A small image inpainting model, trained from scratch.
Model: 32-pixel images, arch edsr, norm none, activation gelu, depths [8], widths [64].
Data: trained on simulated grey scan slices of phantoms with and without marks, 245000 training examples, 10.4 epochs.
Rows from block 4, named by matrix and row number. Rows with one number belong to one channel. Each number is 128 + 32 x the weight over its row's rms, rounded and kept within 0 to 255. All counts start at 0. Numbers have three digits each. After the name is the row's rms in percent of the matrix's.
# convs0: first 3x3 conv (model.blocks.4.convs.0.weight, 64x64x3x3), inputs 0-21, a 3x3 kernel for each
# convs1: second 3x3 conv (model.blocks.4.convs.1.weight, 64x64x3x3, transposed), outputs 0-21, a 3x3 kernel for each
convs0.26 096:078089105146173140092158086187131114162097151055089165159181208155150161127082077092159172128136140129176101136122088143118105115093112120160070115125100117126174153126070152156095138134035065099148134086136151141137158131168148116149172136161062124144126148118073100104179129100146128081073106073126140155139079158149099106199122146209137118156137138141127089121106082158139134130092151141107093129144121093119134120096129119095097156169147113142146093086123167126114142144113117117099029059048112096143106137137128090132105103129202162100095074071162149111137130106079122152095138169099125150
convs0.27 100:109101080122098133164199147150139159130097126122103071146162174076105180155146145154130081076132129116134177147120148133122132064086110161111114122149139160153140063108136123137144081064099051071136088113137128144148139169118068134119151129145148132142137126152009059124111169176117128130065099138206142104149120134150148170164103126107125108141116093155167155159103152143122116168136161106118159086167182074083105123149162099086136160150121110124138046099149107128089069102122103081114089137128095105122161133146103150176126114082088099063129118091140095124131125143174183167174137129169142065
convs0.28 094:107156164118118099090125163125132127094089104124111093172135099162114114127112096057154142141172130112108114083103121098108134115140195153092115150112090127103160111099143151143127164138148053096110080131157130147163078134128110152112107121095144139151123077135124076137164140123133136105124126122117127135170127166142144186141150196085105118081045008109111115145155181076094154091103103065083128089133121129090108115118100143120068105100121132129111167141128165180123170151090119104008069091111114142112151142127129145129103100093098071106125152124096164137157129140137063061128147139189194165
convs0.29 095:119141190082129195037063063108131088116151095092103124121135167192141167144119141123111142083126126076128107147129154123121124140127134031036151099084156140140152123112068187134081122110113059063099159099085163124109088124118115139154100098149098125086098106125142127112123104088147114121169151151070089132082118126154156138119070133168106119232136101117152198079145158094102110083134134124152122121139130122128110083103140125095183111073116131076119155144172136112094142137120195165169102134160100166161165160130102113102088130157090123151063089175121112141158123119124122118141151147106135104
convs0.30 100:125072127136123163156166146047115162126150167078134157104137180089140150063107113119130104130160136110129127060058107131110124131106144196150117136149086116171078094165147081134168045117114147127113131117088118108111126110105171153145112108143159124129170143113120110141083111129085126156136184226170149110141159117128163142111120151031054094053108156122088073145108123134129131166153139141107134124120139153181152107135123048106095115060071157117130192182153147194201082121116029080093070105106082139157126153152079120084155128090104141120159158178123149181160141133077148134097165159089155122
convs0.31 093:130141152137141151104088133141109074123125099124138144094109106130121132160159135163106093172140142136157140142127125150111136137156109110132133128147109154145112126126144119105148150163179153131156110126090087095029133075064177105086193186173111102197135121179124122235112112136107117158117132147105107164089115175121125147055120152094099160105108174122110063143145123064064066104126083115139096104136112121141127101118180154154183149135170134103087099100041100097109123127151138129168180131112148155132123116109068076113102105124160141079091149117091137156094123160139144167106135141070122157
convs0.32 106:116098109100096138144137152043102128100125142162160214172105103159090091137109145141117151132141134116120087127070073112083099138123148105137093112119106103168199132142149127107124138128114114123150110070132151119138135175131127127131105129188129170168112133123110143167161113038153104075159110107070101121130130143099142185092092139100133175100133152090112122123151168155126119106114094118100097162118104116128126142125082097114106176119076179120062158128105132140160116142139142115162098153140079126093054127147178089102137103139100082188172101124114056091126128148115116115132142155141165164
convs0.33 101:136142167130091130084051133045152136084128110180105099113152156132113127054047098119163180115116155108083153074069079127121093166170157173102113206137156147145120128125104115096126139097163079091107099124124144124106119118149131149171163144121152169138096141136086141176046151153107132143139107106109118123105097100094102064052078078116107121107097107154155137109107137109051094113178156132120111177128087038085121092094141137105120179164126142155113096140077099134170135141155160141105058095117093096126111102127112092085119044104190109117084065130118154159046134069122108129159106122130107123
convs0.34 101:068123115104143155084130156103112117158158125162146095118108121165148139175153128127105083125143134083094064129106078137131072135104104144128107157153142164115100097150133104144091063085038193117109164146101143094076099075124115108160103117162134146190083183204113164166180137112200122083174145083156166151133140125122130111170156194125108174103008072096126105125140107129155124165145124117112103099114072130100181109087158112084113078124152101148121118139125149114175125084126153116092144126137100119082128159122165167068162138064154136100171136184152116132147124177114086103122121144139132127
convs0.35 097:133071076128100114156149178081078153114121146100147180179119104167175162148128122151121111134160133092098137107144113086155132044107119210101105158118103128085077117109121113122170085077126104095062151117086142092045033120138065132134095113130089117163149120082134134120132119050142132107129147151192194199136169166134144120128090075118112149099142151093117174118110186141178210162104141121126128126154181175114113122123129124120130038113146080156164060128161158120091136106085192144111137117144135077069159085040090092088112119048106075073092116140102102118120120106144105091168116102129096122
convs0.36 094:132074117162095145185131140156105144132093135097081140137170133098147144058135114133187152147127143159139106097081120095135175103162199120131131106125150101149121120077138150135133190140134155116147142102124023080056145090078131120138174131128142096106121121105111086137075095116069135138085149155108173107064158134064132114081055086160134139189175152138080112145143128178093041151148136151134099098064114079071085092057102090153122138172161169175112068141130136135140178123115110143106109090109067050101050057093101072092126123113188139138134089107143122149130153168086135149129127096137161153
convs0.37 097:144096095117151132056109155075087141083127151132174195111147094067136103153142124114090091063113152158136153105161152124124132094093117103130161103115165096100147125074135168119132200172174065077145050105114116138141129160143131130125180122164079132144139144147085157153054097103114134129097158142167148116130132094129091103130130164120138148167156138132133154148142141178135147148122160105127109045115133123156193077128187073122130084104065130153159177172131135123108097104116182138165166155151112113118172147061134131150137106146143095104163146105144120110104098090205165162114096134092096118
convs0.38 100:178138159104063115144112158107101136142112106138060127167139154109113093046104122137162200128161116082102033114123112142138166139148159128102119139151123121143113098074065126105101124093084120124039116146093121167127197144121133106115147136124090138126115139105152177112099118083132152151128132141101133182102095121072096114189162119162111143202211162145121187133147171107121108132114120142089126084119182132086055168096087146094061081100147160162137113116123112122106164143142160121130156175188097121126126142114113066062154087082148133106118149152142126115188132116089154195164142175089067068
convs0.39 116:163137097150166139123148121070121168126131119098090082150140137141109116147093065179098064195171132148124132120110143121109099109106115155124178165117146122109122108110097113127144065062111075139178102129162192175171138130128102122151059095116110112111121125133123137152104128181113111147128146129126128156142122124142118093128148118089124104095122091157174114114154121083079112118109060185136080244185111117137143131123136137142140110117099119136125146125118104121128112127121153146116144109104143153118113121094142136121094102109120091073076092167115104160141139130248177136197118095161109063
convs0.40 100:108098109119106188082128166103122069077133104135150150124097100135132158092157148093167140046103117085066112104089074109132118118138129195173176175110072121048032131096077157110117111144094128137152055116147058098137129104139106139159104135127085138088113142096171093087158140111134162142172156138173119163142066114128107127160104094130218099097179087099121110163165150068103125114114129159135123123143119091155183066129141101149107046089123180142132175154156144139107155102068105106107118099123152135108094124099143145124137112098131162089148128127184123115126128147060076069098085078123162086
convs0.41 103:077108126038124092105148148119117079163135121130133136163156138145129080127127073124107070129100100103147145062056031077127103098151154158145104141113116148117139081138120084142124109144078087135155125137145178143110136157073111122100119160147119147149129131138151172151192142136160130152140146189089083104147118111118127103037146145113183149131171121068096077074110113120097107095143161097141156147151165125138173129147180104164186057057079134132125136166177132150127119144111133150140091074070143140131107109153036081111099145150161145117087088097109127121142154172118081109123110094128132120
convs1.26 098:224135063162091090147112112161168140144165128136138154158171080095114095063084109148118142132085176128137145121145177099126106108120095118145142136119107125106111118127107072118113125172132088109151098165173106124198131122064138126066140179121149137129134131122089090044059119123163178137176113095143144160124139127114140117139150151114120086176145121067100130109107133167135139100119157124168198107126199180147072199191103159165129167157129127131129165117112127114175129091135177125095082129167101157179101148149136108032140151069145146098152150102161171111137149105155134163114110158109102164
convs1.27 104:084081117116107127198188182150166097149135113149136094103138088114151095109160127118103131123110113098114122142162108126153096142165098166077113139117120132094136133197187107153189083100184073091051163185168175178226104121094106149124103121083086118146088103142079109130158117150143156147103111130096156114100121091124112071167152182134114086133108112199175167113102130105086139199128073189102091148114096105116128115112147119120118083166160125126140086103116127110138109123109124079085096113095149168117143151171179149184109114128097113091130102108142153139140160095213178137151095110121131095
convs1.28 092:193175196122148149051083080151099102101114085146151120095153126112129139130120130135115107114130132133128062055110119141153173115170197145104136145123137170159115159106169143118150133083090093108165098134172128134200155109162158117183104067144175164136156122109209125110122110111122122105127113106130116121094105109105092136188191151194159120122103085168157188121116128136165155081124112112128155156133098170132102143140102127143130097153138117146121095168133233184148169117096111048019145133112117146130176177154202166086177117108127068116128144136094134086088105105092070057163100126157131164
convs1.29 092:160154183102136184050102158093114128116112116218180137137144117105153108119176125153122078138132112124117123102144137097155157101123136166163154134174170172198145136142126153151097182154058187147090136167123102156128080086112114110136139166146128135135134142129135142156113107090158128119172148159108089121125134140191201187135128104170144095166162138105135132110134150076096160012047159042107151137194173116148211104141181159165134092087075142153164166183176148142084175139103163133127143126082136140111139117075128154192078084150079128186108111146168131153100129159067088198088117148121135167
convs1.30 099:098097133104127101160190144122125085108125110108134132091128172073108142093122133067124145118129148087120105156160155105123094141135112077148140103118111130099075052134128093161206079098166168159140130129105116113110109107179140097115091081129130154142151122092151092128086124150085117098085139123126110079135126069144123065109130141119112144130088137100153098119150110122144113142147128126131113091112096080145127091134130063144167111094097151125108116143177140171196097142129054097139106093118096093141064070141185128075145135109140130113136093152121088135103089122043101112094112133048118152
convs1.31 093:160153168168126135102119169146121129126107112114133168116113143089131119095141083066071083116091095093114142084125095127142084152138088134138125119130105128134128086108091128128133153220197210163108173136114121114087123122079135153108146142133047102126116119166116119182115142156090122170111131178147135151117157162132121159067079107104121167102126149169137056150125065143135090159152163151131100126135161112113128088121127140135141160139165102122154084122122111124109125137152107152175181142115115088094130077046113115075134141146188226175095134145095139142143143117114130126125122127144158139
convs1.32 097:123113070127146160134139132132088109115155151092213204125199171082145140098102121114140168170165167207153143142138125139144146111133137115078099163113135185153142199185137195147132141120130131124137140126163137104080132154152133148134110115156160118127083120136141160182118122125129110128153138144151125109140143120110125150104162135127129156129130122075084116120121131117107104184195167184175122159134078069104115131167147134191178167141123180178155136146089127131120149162119089149123098119134132143130133186180155117070144117093101117090113147149141131166163148159001045080046119127118158136
convs1.33 098:136117108124143135084061117118124150127100119148118156127161159140159159116140125053094151060105176121111137174127098183143163164158139083153113128145116161186140098152114119154133148132190144079094122092121097137174074111084172119073140110114175130152174119119139091088212112084134096116149142175176191175170143107152132136121121152121141141145105156150157166154166118147148092188165158164169145143156189084074139093141173099162140170166137133149176084109151174110135120089118087083110246182195176114094146114067140059118165112103197176142103155165096082110105144133056133163075139112137176123
convs1.34 098:040112226079110132030082107115124120101121095153166136080103144125125141116086070116139124139124164152137139150120093161115067164147131095147141125147123109135087184117083158092115144072104177137183171123137124091077100144136119169135107125155116119132121146122104157172202146124184137099157111087126144113121147149107125119162138090149142151160125125135130131092099123123112103086055124142105148111128154103130153048108139098141169088129129100151125123126124128142135126136132117136144109088047122155122069086080192150062150124090138143184131129100147123124113100082061122148051068112096080109
convs1.35 097:161120140158128131201165142124085126108135161116126112126131112160129087139123058165127166087099129133107116112131161111083095121113102115095137153142140119147152150148092161147130097119112124102084156107134182131109107146150114132148097139181081137094123130115145097079115136084142147092153149107128103046168133048165110092138096086166153128233207177098147145090121133080111204142107100192134141166137140091121163125103145085056118061166171084147131094121131146150085156151073154147109142155079166176133179129078129103147118125145118157191104117083106152125128176149186176140153132088164092073
convs1.36 101:156150130139127140089110117099072156135124122102079139180157166166110120103088125076131111094128138053115103125123109107155137110137111157091157149083150125050130125097093118142131167211198176129106142088120171091120139107128165126142218114159145142167105125137061106096070108129085132145122144110126118137120133103134059084082086098100120136168191147089112105160158141129139111128170149101130124059111060119103177096155161030149105182158165124116153046057072131112108155124108138147130147174177124153147149151095119091061145130091188152148111133130066127110161151128177153118187140136157081131
convs1.37 102:089117153143133137152101160076113128099133141123151142079097145056103153137113140134091111139183143132169189149192191139141138128096080092146124134155136127133123073083053128141133130195193082094144054117218138137215096143134136122102110145136104145176095138166099062121120142096119143085105151119110124204160124136111096164137102099100145145126143089140133149103090139133129120110139152122132129115103094116141122134112127069059107052085088124149099192189124086103076126131123187181190088118156143105157132093148048150188099168133115158072142166108144117111122139067130172184091149160117081130
convs1.38 097:125135152083144188099148105167129100114121120074135084144167157083142142074144133209191106145126093133126050100110172088113140139136132088142123159147089158109144158147168153155180136128140119094134151076099124079118134127161127087103137117147159124115212129054143104119115122119124117102130122145145155128117114102094148109108135102163128082115096050127143165144088078136113164171158104179128156136117137151073074185149095161180142122131124143158102118094166130136078141125094145118111096078075109124175067086090203169129145076161111103138085114090126162149136088111219151098131107099035106180
convs1.39 096:089105111140135141135129164114110113114138081084120081170154056223123086255178075111125090127132123154132156132160170130138150106115132115134121111108101137125080114088124100105143104097090130175117115119097070128115137107104153096133184186199084082107096101135150167166130137165062082117074140207065112127101150132079125134136138153128101151148103107132176189096142139077105102148084114229129135246158143142109069153095071164129099125190189104146165097124161210161117149143131130147132085082068112111090141168144063127111079120161078115140127141149091120098075099179161144149192114147175130127
convs1.40 099:142098134131099167087113138170117145123125169143151155114108102164117147166134133137149245121115187131132182118154133124155123133132113160181130124182106087112086083085122112123146144130109132168212123135181097080135116134104155193126166153133197206141142136148184135148140130159117099137125138156196140103168096064179112086143178140172104054199125083119104114097120131070108132154189197135139168090111180161168157101104118121132182071100153105145148115139151141134136141141092174118083153164166145136117097150105167137112232114096143118114112142098112075097107105136161154096129136133134126148
convs1.41 101:088087154099126138087170168144110152108073121148137157134115059160152095141112095160127160142123188135142202076115105106128121136148118166156174099101156105099129124145095128102120133129147107100100077101091101136087107064113135139128134153119142149175119097147109141193140118153157113147153115169136117140086132153086127143145175134157150149139096110115159128183176147137147108063120195091103154141113111131112082116106134159116137077109148071136168110162206152157212131114189130136182150139153124112111096116084138144152176147185204193195133130170126126150161144169177123127184207197207201168